config.yaml
model: "image classifier"
dataset: "made-up ball-and-stick molecule models"
train_examples: 97500
image_size: 24
crop_scale_min: 0.8
horizontal_flip: true
translate: 0.06
cutout: 0.25
targets: ["style"]
num_classes: 3
arch: "resnet_bottleneck"
norm: "batchnorm"
hidden_act: "celu"
depths: [2, 4, 4]
kernel_size: 3
stem: "deep"
avg_pool_shortcut: true
widths: [256, 512, 1024]
mixing: "mixup"
label_smoothing: 0.05
loss: "cross_entropy"
head_dropout: 0.2
init: "xavier_uniform"
residual_init: "scaled_by_depth"
optimizer: "soap"
beta2: 0.95
learning_rate: 0.0021
beta1: 0.95
shampoo_beta: 0.95
eps: 1e-08
precondition_frequency: 32
max_precond_dim: 1024
merge_dims: true
one_sided: true
adamw_lr_other_params: 0.00099
max_grad_norm: 1.0
max_steps: 3400
batch_size: 384
epochs: 13.4
lr_schedule: "cosine"
final_lr_fraction: 0
warmup_steps: 340
weight_decay: 0.4
adamw_weight_decay_other_params: 0
Rows from block 6 of a small image classifier, named by matrix and row number. Rows with one number belong to one channel. Each number is 500 + 25 x the weight over its row's rms, rounded and kept within 0 to 999. All counts start at 0. Numbers have three digits each.
After each channel's rows are labels from the 100 images, of 14848, where the channel reaches its highest value: "strongest on" is what is common among them. Only what is clearly more common there than usual is listed. The data: made-up ball-and-stick molecule models.
# convs1: 3x3 conv, stride 2 (model.blocks.6.convs.1.weight, 256x256x3x3, each kernel summed), inputs 128-255
# convs2: expand pointwise conv (model.blocks.6.convs.2.weight, 1024x256x1x1, transposed), outputs 128-255

convs1.174:482489475522474473519483494515524514517483480472506503532506504470462485493529507545505528470521479488473508485488467506478460469509484456490475518523492507523465476504472512549489479482501460474471477501474517486458461512465473478477477476462470469497548509536513535500472511517482478513474496504488525476480479463497496530456500520486483523531486495472508471508485504487507496464517
convs2.174:523497478501505509569502511524495482511476484487481485482496505500484515505494482526487511506500524531501500466491531505475499506515486518516519505482449465517488480510503502480499478469469510486530470507481474472458499482531460489509485478495508493479504510525514485453502520463531498498505522513499483474523534515540490547550488471495501545474511453523475490497467540520488464540529
strongest on: small balls on sticks

convs1.240:502487454507507462521469464501512492491493492463530506483501522474473471486523492515508487462523478469453484476500477505468478447504501452504480502481467482499459513500466511503485524489480470481466483501458520453467463508481497493453504459479480456501490507507473496471459505489445441489486494489513510466477485457504510505455487517516457514543485470477515470467495495493497499467485
convs2.240:499536501512529508508488502503490500520461515513482516515547566473494549516539483538490513484434482539514504512518501502481546464475486515543490523532456528497509489511554505520513550487500512514486486490486464498490506482507489489494499483499517549461523459519486490501524500490508516465533472487476517529528509501476515484501497507501522487479499492480476460532510520481480471512519
strongest on: space-filling; balls: four; balls: three

convs1.157:533490532507532502474523511496525529518460475511447474485506513509519523483541528490526493514519542509521524534544510520517527509491498497544489520479513515486517506471530521471533514535468542482524491492521542558519538523499519505513468515512502503456462534470493506523521492438511514504457515522512497487514508509449499479529517486513509453480510523513511511524512510497469516513497
convs2.157:498475462494467458497549457520530502484489497475489542511491490517494517491439488487486484489492520484530525530481447528430500471505477451490522494530470490457506504473497465527477493465493497496457490506459466510482490479512491517486474475439507499503483529559501468498476493525489511472482499524483488515469449462496502528520507487502533480501495522540481519508492490482501517509529
strongest on: space-filling; balls: four; balls: three

convs1.123:480495474521498451497486469520525504491538477484531521497499489477471484479489503491486540469513479489456507494506465529462458486506496471499465518527468490528464504520469511522485452491532472480471509519466502494462443474479491481469504477501478472525550503516486533501487508521456456483488509482492482479483485464523514538456513482505484526503501469487491465466507491484518509463526
convs2.123:531555498541513517444514493507486460534471509488476503501513506492503512531495529486486509484460531507529499520484516510542545525529483510502540526480526457488510533499469494448446533510515507530508504499539510530471487489508491472520504509524471477525494527484526467517504493482499522493505481513489480509518476534490554478503515484502497533500491507513527440514499525463520523516511
strongest on: small balls on sticks

convs1.55:535524525524505515482533518479493520537525481491502518457474475533533512501468506456493489543454542515528522531508532467538559506495513520501534465487504493477504514500504462503543476548522532522547524541516474517520556479509547493534505528521539511497519495483485512512496521487512537507492505509513492530525506528501487486539482494489513502435486550504461515535506494483493513539504
convs2.55:484528500470490455504514416497493502471496480535500497500441488530482519532491474516500471461503476513483513502507456499505476493513518513499468456487514526496493506477550511537518517450519484502467463523465489503532519471499504456522464530494449529521524536504503545528461485510510493496523500539535509505515440462465508517536534525510499463486520516534508521523507487501486485512505
strongest on: space-filling; balls: four; balls: three; balls: five

convs1.203:503472481529476465493493478518487520517508494482525545508452473465458492488481487505465522475483467467479518499478476513471478465497492491487487478494462477523456490531473466490493451491547487513452528503447483490471467489471519479484509471481487471537503518535529510465474472502480464470513493495482465494480495466542503524469497506469497505522487479482472453478491501498522527478546
convs2.203:532503504530490470472486519517483479531480471477490545524516501509566501486508515492515505615510522483491510465481534484486480551457478511536497553522506492514469526478464495473481482461523532525488507497502481512460486472478492513443552501494514504523507517549508449546529512526483488546488499483493496497516502516550495517463459515480475500499491472457478490479528466473500456464496
strongest on: small balls on sticks; dark backdrop

convs1.20:488524530482508503467516498473508469455525497480529526475476528488501483468516503518416539499496506487482486455452500532514493516499540503469501509488518503471518494465487503487513488469476480437498546463512501481471494478474473462486451487504478489527550458499448496517475495530494510489500486477491486520495483504558534472501457520497477527508457524472500513526465493490495464521553
convs2.20:518492519511457513511509505524489549482490522525521513501496534506483496510489500522494521495449488500494501522540462531519481477474487444493471511515504547513533479508562538525562493498470508502524505497520458475503502471495483465485487491538484524517474477482553521505510503508536476504497509505512503451487504496502471480515478551488503492483540504484523492533504477519523530535512
strongest on: space-filling; balls: three

convs1.118:503518534479482562487491524521501499492521524536527515485497458525478535504491509495456510509497531523531537508517516484525543517471549549502492522484548488519538513457531530500504506506494527515492484503517513471502539512512518508522510510508489536500496472520484491527537507521512544512526511498508491504495510507512505514526523495525546550520499519497466545540456432493526469536535
convs2.118:481506478535511529549541510487516525477524512551470487472524475504497530501475457480479487490506473564454499535491503504509493457506484484502548506449510493493532491474494493506487519500504473511511472518476477466489488514495477499525478483501492466484459490524515491508475501545496473494484501503509530496477499488493449492525508504490502507517527510474495449457501527481508534485494
strongest on: space-filling; balls: four; balls: three

convs1.75:484485479488456455514478477530508478459541538491525519530487481466466456527486481497488522476480449471459478518493484528462463477489515477521468475485484481466463509489483487488455477452529478472485526494476491465472464487456501512476480471463449505543504491510508480475490526514477474475542524500486532459486469487545543480481503496505474521482487467503501470472493503504510509462507
convs2.75:433500495491456520515539489521490489494493506495458461497451491502467503504499502471518444502520502466501537465493497533499468502480540500500493476488435456462511463488513485554473471484533472492494533484486520546506483483472495462522510525488433496490493505476513490515496451464506470507518488509500474535494507499517516452532518496527518527477539516534503509482500460510479464560542
strongest on: small balls on sticks

convs1.198:474463517458482489517489488487457481493524523522463492482463503492446510515530433510520476468479500498484466538478476498462459536496496497519495499446472497483506465491478513432523467484464504476450535478486440523485471494465486451505488477502510515481480560513517511497533482479508470441487507504468508479472503465474436466491481494485529481494459491436482478481465469469487480471499
convs2.198:490478513488455542509491500499480512544487516527507503476540490490472482480510542522546495482498475530529513483512481514529518489494488512502495543481484559494496496501528508498537508513504505464558506539540513492503544518524468488508524490540482492507526515495505535473485537490526493490517527492539505472518519533455504486484546504495495487494510534505474524489477488572496519496504
strongest on: space-filling; balls: four; balls: three

convs1.53:496513478503512472527494531481513520504491456457556529511467472479446485486488508504485544464506495487459498500445474503478484466471500460479510496512450496512478537526461486546515453493505485467507527502459509459453462490467532478473484487484492468511524498507488523474484502501466463477529507507478497457477487493526522490489488528491489533491463510520497486492476497500533523472467
convs2.53:475499495490504519508489530554473532504481518485489532494594490488464553513473489478512536492495517525486478498486490526499522535540441534494491566492487478503492494492445475522485528451516488502505489499511456515525538517524498515485543535495509519514523502563475535474505502499505498471502483545502503547506532483495477586494538482559529528476469530466492452524492521510486518497489
strongest on: space-filling

convs1.142:496511508543521476485531516545510562543515461510473493519497514520525521482498534474494473510509496520522581515522512524504529523517495495512514534497508503521501515542530478529523487536510498477546534528504490523517552493524511533522523511504500482515529517474478532514512437506537520538461526511543510518473477506521512506519486502488494481461540470568483537505536501491517486501506
convs2.142:445527497558529548533493505493501517497488520515524482526514505506497472513505517517505530438524483516432527457531496513486486518535446486518539518503465447464489563523475484493468522497515468486506479522496472512479498518512483483473475529534480506515453494461495459508495502511479495531518528526490494491483492502521464471535527456477480495521478498471488533516498524499487509476479
strongest on: space-filling; balls: four; balls: three

convs1.102:517546467536483499429518502517498544518449490493480501520455495461523512447502503487515498465519467477489507493544498498504493486505482499487506545528479499517492473552479444492522484499522524499474471529496498491503486495521525468483508509492524509518516521478513546533517470547481510552447552507526475526537512515469473457474510440479507493499557534513480493557495545531521518504522
convs2.102:462476504507480483470494477489497505514539497551535499496494500483518482518532489432497513499553494501526471497477488469464530492507485474460482499492506498500478489506476490461528484455459464470474522517474512496491467507499480474451534459528469477543487532519463507524510476521491493511538468484511467497490516498527502492457458487509446486479495499480505500485561482517511506474510
strongest on: space-filling; balls: three; balls: five; balls: four

convs1.14:530544529502512504497509534480502511521501490536474524459508448551513519540451522450473501509482534548523508495524534492514522510535506527480550466513513489500545521487528470502522441531518514526527488503513471505511537443511476512503534513500510532485516463496507501541523481533509533518511488527527461535497522528512484530518497465449544525475514524527464525499497510513478504531507
convs2.14:477457519529495467494499431488496534506524489503483503497474469464469561532508436505425488457504490501460490486487484473477500517486534493529491483438509517474511531463538529511537505454486475427505475527474494470514478495530463471513487545514477482514500484463509514473440455524508502497512473547521469485479471484486478497495502516509546459489492502498554480494514476502486521523492
strongest on: space-filling; balls: three; balls: four

convs1.185:469498472508488490491487492469495505520560499453518503470534484523479514457505519483494540484534482498442494483441521546481465462493504481507510539504489502481482467509457502516499459487481504490450536476464504471471482518466478440474467488506500478487472523483474513497484496539472478526489504491492489481506502459522563507494489523515483506497458501441498481491445466497477516483543
convs2.185:521500487504462520518466542545480461498526553503523555480520527506498495509489512524519497454474532501535542484459571453553546547482517503491478489495505533476502490494517507483480466509496492504460502492521484457506519503503494544450468514513506486484490474534510530520515529478501525504499511456544553481506502522485536472486505506496531526535523524497468486493498514482467509470523
strongest on: space-filling; balls: three

convs1.8:497518464496520485493505475491531483479520519457505503473500505488466471484491494486462515481516465481459489451520459507476483466467483442477485487499469462511470505511473492504472486482478461482492489502457487444473475484485483496449495464481471461518510450486478501485457484513461491523514492516481484468461475460519523518469494483500464490520517470508488466466510505506480492478505
convs2.8:515451506512503528543459488450547517496510505475549495541467537513514494491488459481516486469513479542501461469555504550508534501471549501498552507525484524522510554488534483474514408510457521487449518490524509424497503532462479448487503479507510478507499459497523528515493485509482513511455553525497502461511488479525520467497465481487449528507487497475463488485514497481548508470503
strongest on: space-filling

convs1.88:496513451511475502460492484490483520514484500485518527491474543479462493477516505486454541477569507492498515456503487496489477480506511478458476546481468464488475445523490532495529551494492447470507475498475541480478489523508448488463481475470470483516502466540479516452485459503486474513510508499547474498463468486503475511468469520521501476520504487501506456505488523515496488478526
convs2.88:507497479478478540450484521485487515503502477525484550493508552498486490512482521500508463519494486488508581497449502486524517507492519540489516512450499580531509505510503454446500460545487505492531518497513529437502500513518508538487520527490492504481520471511490517502514491489503491502498513532525528473518473497467530494470486473473516449464473517492455507476478495480490492479521
strongest on: space-filling

convs1.27:482484469484486479539483484541518442461530537478543485548521505490471463534499481524503523495491474481477448496470485513488488503506525487518451491502476497472471507473484508483467491465511492480471536472492514490480470521460496495495463471465468473524501485497524457486460527523473475478538501487471526458486476480529529544468516514502486530530482455465540480450457476510532527478508
convs2.27:480489486493509513486493497464495501518469455465506460483517498509475466453505482505464495478518488460492474509522511499495506489474492500456484500481467458495534487504490487498489509501482454501502443487450486490510496512492530447481486523479447460527515527479527505478488483492485482474493500497491492492525523486493489494523473487516457497547481509560493493476515490558465524541516
strongest on: small balls on sticks

convs1.206:502481499484544485471490482570543500495461497506495488503523504490495486504494463477460483456463504512498494532507495488515510506543509503537553494494519489544543528504472445445497486475517498519513505468500457453500477493515512481497544531490489488570515467514474485552502430518493507474484473494473474503521526510482482493503480469441507472526476522485504501522480472506511558498505
convs2.206:519468515497413503476534498507524517481496508518496527470517480459499497505464524496528503517467505491499540543500499503471539515467476494492529537486480487552480524507522476490466485478504520524544513475472460518514556538471504493519490525485563493472501482494485512490537521534484492500502543537470493497534502512461528483488466468495517463485478539505501497489463489455521542516487
strongest on: space-filling; balls: three

convs1.251:481481498481501499525476466493491467452537488482548495507503511495465472498492501503509495490518457469471463512471484498462493477489495475541474524513498486468470513466473521476465500444519485465493501464496508479483464513498440512474472485496476489512472497485501467468487530528483477475481523485450534463463472488537542465486504543534471539466522473512550498474482476506487474476493
convs2.251:499462517496458523487469535506525476505509529503458463513514512518518528504561535562472495527496486482514503496527515458468500546483496491482534548501463504537484486500502536492507486491509513480496476488502516463482507530470472505522501482492487465540505481510498445460548508502514490512483516514525492486491472482526521495487482516509489482517528530490501484498520491491494531534542
strongest on: small balls on sticks; dark backdrop

convs1.45:482429485482459477513465472516483498500520459481489521503497501473475465478510499527500507470489453450473500507488467527471476460476491489491454506483467522512442473501459514495485493475498471481461493508468514488466466499455515490476477456468484459487489504519497485475466519487474456458483513465493520489483466460494490473463496511483474521499498482484503483480491514468500505455479
convs2.45:512530535500459498509480504528491496492514478473438529506498481502491525511510467514503499485522507493473461449499503454507472534480487549529518465507495464514508491489502517501437480472495477540503546519475487515532514488489487503481514479517499488485483467528480485568494491478540505514508547498520456479516507516509508511505532471476496475463480499491469511533487480541512462514517
strongest on: small balls on sticks

convs1.150:467494509464498542478493524492455474440506476514489485501513467498501518506513466516494521491477510518511482559482499486503497505486511516516514502451506526495550504479507479448482491505468516474512466500524497526530495507478496493515477502493510473490442552516485470559488483464512499518467512484467497473514530502481476472519553498472506487507440538451473519488467527512444503511475
convs2.150:512485506470494501504528456513498519482492517526472529485515517477495477478484490499523500488465458512504474465473491537470537479499490462476522552491481500475521524536467476496481506449534530449493497521493476556533473540547469510561515521470467449496493506458479540473487516474476475489502488489490531518499493489441490513477454454529520511473480508500499497493486504494558506487510
strongest on: space-filling; balls: three

convs1.71:478491484505498472477486483509481505483516497508543517502474493454475484450461538478514543483501469474485501497480481474463473485458482499498464496529472533537465476538476485542483495467551484485458491517488493452470460476464480470503491478490482499543550477494521511518467519526470464484472487523474497483518492496522508530456503503514500542500490483465446467498469502495527497481531
convs2.71:464493516466538502476526543540469477501484487475476499472492538532498577533472511529491487518445517452509515477484513406485492491492486505504518503484527502504490518505478464507489529522524467456510550473501542520480504529518509522492529512473521485463514460528469467503487452472499481490495490521541476495477533507521490474521521470529529516487508463545540504480453526552542497534492
strongest on: balls and sticks

convs1.182:472487468491487479466479472459473516507475448485485464490475509470470478466530520468465457483545463498468483470510480455476486492472479472487479544493467478483494456480485532506490507479472485487492466462484508500484476527489439468486454470491479452473518490462451515480477468507475472462476492486518502476497496484469487518469451518506490464478502496448495467487503475444447476486520
convs2.182:524481527523524492520487533533461512521531481534470507473511472500517538580506531522517507540488468483503501477543504511514489533527517468503495486489498505529510510516512497507521500493519518537481533456498501498524532531543506539520517525490500499500513529493473539537521531486508488509525556513493502509453470525468460523463502525506513495586535535483487465511470519470523479523526
strongest on: space-filling; balls: four; balls: three

convs1.60:480474534518464533450548512552511536516482474517468485528514495530512538465486498501526488521481502491510538518493518500511533526480506512516506517468517521535514539517506497476536517503539518512507522542531475533530509493495517494522511529506529527522456534485508519548527462450520503505466522472519496498523534513490457450519518488476534473464479549478506514538461530475506526534471
convs2.60:509550469511473528489518488473458517472453472467489537497550497501476481474521499558514522503486440521468491552502489525491502493556558500498502545461493501440495479499521477490481514470528495467481476556486480542471465431547520505493481504480493499490496541497502510508515510479516496495506481508464494491536453516473490511518605484489463472486489489483485497537518537471507482501477
strongest on: space-filling; balls: four; balls: three

convs1.1:495469468505465493484470470481459522515485477486508476463490510458471483461523520517529487458523487486469518488482458483467467455505485483478479510482463500517475463516470510504502492499488476488459466490463505480461458534460490457464494461473479444500488505478496519491451484482466474473464500488529487474467500467480491503462466495494504470508479494488482468497497504467499503466470
convs2.1:503475517511535519479501499519485551466546490508461511510498546496521488513489469506487506553476523518535483475487503497536460536498515521505534517472538506526506509519536547454487508540480520507547504464502502513494520475518536538518480526534503487476496496543531522545486517487507484541552523491534538482501511488495493497498502483537500506515522512501553493487477535461522532503526
strongest on: small balls on sticks

convs1.24:453475495517457486531490485508502462483556514480514504542513538498476485493517495500499534493513487470472473492484483535480504494474533487511457505531480484493470507492462528489466528485499483459467498487476513498490469527445507499483473475486453468534516487485500483452473536522498472492484515452496547457491481481545527530489495548518458504535473474460531500480474476486492500485524
convs2.24:528496521463525512506506524457502493500503441483469463476472466479489517517483444546447488472468479486511466513520495501492471501508481514494510483482500484509532485503484513455516508454481516500508477482496483482482534478492515483526503516510531491510502548452478527489492496508499493482479504509498454523508512482516484515548450484504511473513520460503513462504497531503449491532518
strongest on: small balls on sticks

convs1.32:465504523499464524496509508517513480483541544517527522504517487505510500526491506538568518503484520500510488569484506527486507514526526539571501500488520536509513521505494498501499497501544530494504511520525502524505480514475477489536526514504504518565504546501541499543521523490507494502511518477499527485525535511532503487493518510500521521505452519472511528515485517531516516507509
convs2.32:475472432459489472487528483498461533497476512510466511500498483514490512481512473491462455518511492472507499495512494487458498473511496490476538486467505467446507469473500484511475480534494466486468470514484472481479455492464477502487482538512462471484486510510495485449469476449519483504509512530489492542461476465464524531549538482513520532524486517500457490469474538517486503509514
strongest on: space-filling; balls: three; balls: four

convs1.187:501477532439485503499529516500478486495487487489446456481499517514520536461492483477459492527500526485513477485483521505530538533464522513476493468466530453480504478484525523454523520500492509468525527479511493489527526480497521481510468513522486511464445490483472512480542504455536517503462488473514482498519497525470474472531495551511473466498483536477514541524463447491490499538455
convs2.187:512520545473511458489516450541522438507538518541465488499520520514514490481521512517483531532475482495499479535495486494503501498488523474492500527467483543519532507511533496517506488486503485524456508506495486523517446483490488527499514493482508481501498517537518482544540507519482480541465472543473517507455471492455477542532488517473513509498533475503529499480489536511559496531508
strongest on: space-filling; balls: three; balls: four

convs1.193:524477485490480469474497459500489510489524524500523494514485529458486458497517516477460522474552495468491481488503486516476478504468507475531484535504481459471459507521487541487502500466486470496480504491454505483496483504485477502469492470487481510518521474498486472475484512506451469476493558494511500471474482472544520480472488536532479513466515487491518468498498496514499520485517
convs2.193:506513470459514513486509491497504440488460491520464501454490516491473492548464537484554513510515473475483529493519510533542511504532487482487516499458530584500498485560500548525505515496513503488486480485542478513529484520539490489520521507533478515544510521481517502451503484485483462463489519512502531529510530531496527476488498538546531460540514521485477470528493483509488505502517
strongest on: space-filling; balls: three; balls: four

convs1.68:452539473479511516497495500518500451458524504505515513493482454496482457505421450468489528485431500493488469478478492524485487499523511475504501447499474502479511502506490460464471442465509485508496536486489470500483492431488482487490508483499488506540484490520532468478503475518462508513528523517457490488488492480533513484503504459461509515466454487473463468450471532515496520488540
convs2.68:495490506463479524489450492487493494496507538504495493499491505455494514465484514498503481478419494476490504459499478538463533504498472495459513499498433494497510513493494477482481503501469487517506499495511514487522498498513508503454518473452478518462508492450462525493486512500471469463480533491467459536523512493488494474492541463489516488537453542466446493487424498473473491472473
strongest on: space-filling; balls: four

convs1.63:533496493449510492495493485490478472479506452483464461505487508491483505468489485478457488502513487476507467464543491508497500488473491482444495494517514453467499531484541490447489491512457480506503487458479494470531521484529473547477491477483458477498465490463486457492499484536510525488516475507493447527467484510463533485524497488482457474480544490527472506490530486496485475489472
convs2.63:480483524465525511471499499533515482525539503528516500517482509503516474500545510477514473490512521458482510502492507516500515475461549526498504474547519482480480501511502507502531527451506475498538534465490524517470506465461512491530492503503532481493477478499519502530495476501474481551519515491492440531536515501486499476481495502504502487474469546505512491486535461479524466492495
strongest on: space-filling

convs1.31:521535522469518522512511499489514483476503504497517448503530476547512490541470493484480495494489499506526525559489520530512540507500540507546504501489547482465518532452514497478496522496491496495553484490513473487515520499506555524482504517454477518506437523467472470467502499478525533514521489494497530482464506519530539438540493488520496490484497501544523533492509471497449455511438
convs2.31:497479487528484507478517486521499490496454483542441495496552503496534514477487509481518521523518488501489486500477481515483527487501496474477518554486461477543494506461473491475499483469515490477524500498528488536530540505504469502488506489502504490485478492515462477497468472504482491463484479501509511489489484498461522532501501473488535466504535536477472491467526554472508524462509
strongest on: space-filling; balls: three; balls: four

convs1.85:527477522508564507518514516507497496535452493551466486518458510491524520494512478488504490522482545531533494505539531515545524498537486526474516512479498527490528497493515504493534526530486535545543529523526497505537528488542483542533498536548538469487490502459509537520502480484513485481539480515470475535527507540470470477513518509479527458471518536523486516503518506475493503510475
convs2.85:514495495534518475467503523489516499516499440532525481463497457496503482448515508492512520529495506482536520529504533497451473517489515480484433490507530563536502464468497526511505459497485531532565471517474485464555522488490473522461489505499542468537484450494513508509530538492474484541487493503460507476528459502533505466493470481529536482517494478498460541477479536525518502484483
strongest on: space-filling; balls: three

convs1.113:479493478490504479528481467492480482475524512471530511522488516479480461496519470487490518474527469465461455493472479534467498460514513464518481529481475477489478486478465530488459532469503470479482516478473539465477461539467505483460480482484468483495493476488483478475479509480472488460491518486471538483487453464523531498485505547557469488492484479481526487467474472501470501482516
convs2.113:494507489457511524492500494476468485485477485489464509479498488488495501523491538540504497496547513452505553546473510488521508485512539519525457508452513495482491485495486491487529465517486502512494513499528474504524477497535511522485469438511546527509515460493496458505528490471474530506472527453523494477504496521511518505472520479513539493567521495509484521492530526515504553505504
strongest on: space-filling; balls: three

convs1.252:501464489461506494524449472469464473459520516516503509521463496455468467529517472514464507468545472489489482507527478528473474483509493466493515508479461485487487483438487531475454517463450488506467500469463525443494479509481487494467474461471479513470468490483487469457485514496475500454507496502482513491473484453525491495495500506530523522499532458496517471469493473507471459464500
convs2.252:497511469529493507494509497503517489492515543489508502530492526499485506500505492493546485535497496484496512506498470505487497523536482500549492450508506494457503479516539515520502493486501506475485520452516494535507481514467481522528521473512514508510510541542527496474486490472489556474562477440495475485523510548461524469486525501524500506531493528509479505526526530479517495499531
strongest on: space-filling; balls: three

convs1.226:482494473517495465523483491536490488468527520509540543515509468476460470518456491503507539460497468477471492485478468497469457483503502486518506486516478498500479510527483487502473456468533472493446500501485478455459463485474504508484507473482490483544526511510530486499489536515456465499518493487464503471469501464532531495475535479494485527485506467484502484465487517493525503463525
convs2.226:479499493499514478505492498530500472510518520507452515498551472539464491514497508478503487492494498433515542495467543494482530461491492497500527509514508482504454513541511532516485515543586491506509529505508512512510482514478536465490465499480502509461542471509508473459523503449510509476494484475481506535480506538534532478465548475509530544523511523514488485464472488482495484483477
strongest on: balls and sticks

convs1.48:503484525454498541494512533493503464511501506516503503473490506528531521503502499490485506540506527507531510549494533511541543516517530536543511480501525489493524527475519504458501533502478526467540517468534502528543549509516536511537514533526519512480480494546475481519519481500529541503469496485507483495525501532500489480552500517498506500514492549510490543537506460484493508535478
convs2.48:484519495514462486522536504507492512495486468461499445515527537501497503507470506509510518521525484495459524500537484505520515489534434512504484487482444492507535460527463524516504482497465485495525497544521455492519496501505484517506522540500499492469465530487481519465484483513532515503507511506510485490475514486472438501513492526519525520507471514530518506536528525527494490527509
strongest on: space-filling; balls: three; balls: four

convs1.21:478509491468484485502498479508433478480509474481446499499489488496474466487501481490477471454519462478459497492474463508450492480458479474473464528513483503499477492471468527492465483457504468480485472481492525469454464520452466482464475490474480474460484486463476473482510516501474491480490530509467518467468491466502474471469485493524480516487508478466494476472486494473470493460439
convs2.21:503510526520470458497503492554523553497525515516482478502448543525532490537518519512523504504541501512484473489507482466509482502455541520521527475533466534479469483480519526511493473513484500489498525509547508522546541498463486501539484530515525485471481487501536482529488469518527501542501535478546522468462468502544503548478484533512519452489520480532510533464517456529517472511486
strongest on: small balls on sticks

convs1.199:516504507496500524467517537482528513528504488517504482463482496512522517490465517474469479543502539533517537502524530477531544549497519523477530455504520498511529544521536456505536490519497522512531505524501465550540539471504546532509510498521500521521478493474483511526526476504541527540502502484534430483510528519502491482539490475470532482476508530536451524539515479481521480534517
convs2.199:478469500520454508542503459514515520472519542460518456508508502533462501462499496559466528497498483549510476515500458508501475457516519543471533493503462456467494503517526520519500527491503502497485487564478473465501455458539457567520483481514447484526511551520503461524460486503539496496490473488543548521491483463514534500524528524505491501478505502512555535485505488528486465499506
strongest on: space-filling; balls: four; balls: three; balls: five

convs1.77:499501533484491498477540534490466525563485488495465518457487525515541525485527509497526458531482524518530524521492522482527518519467479523481505486461527544532504483493523487521542518522497530524513511478509470535507526500521481509548501524521521532514505511457513541531534503494540528534459488480521472542532499535479463522524459509491509495507493525507469555528512510480489495532483
convs2.77:440448483480485517493532513498509493513495526495473471494527478516507464469497511492498518464509461528488499458504487519516491505494517479488505506476491507480515532516477505530508542484511457464463498473500490506495489496522468517477493513507434470457463520516514544497479476491501482459496474523514488496503511519496473451525475498513558512492524531487530470436523514498515485484500
strongest on: space-filling; balls: three; balls: four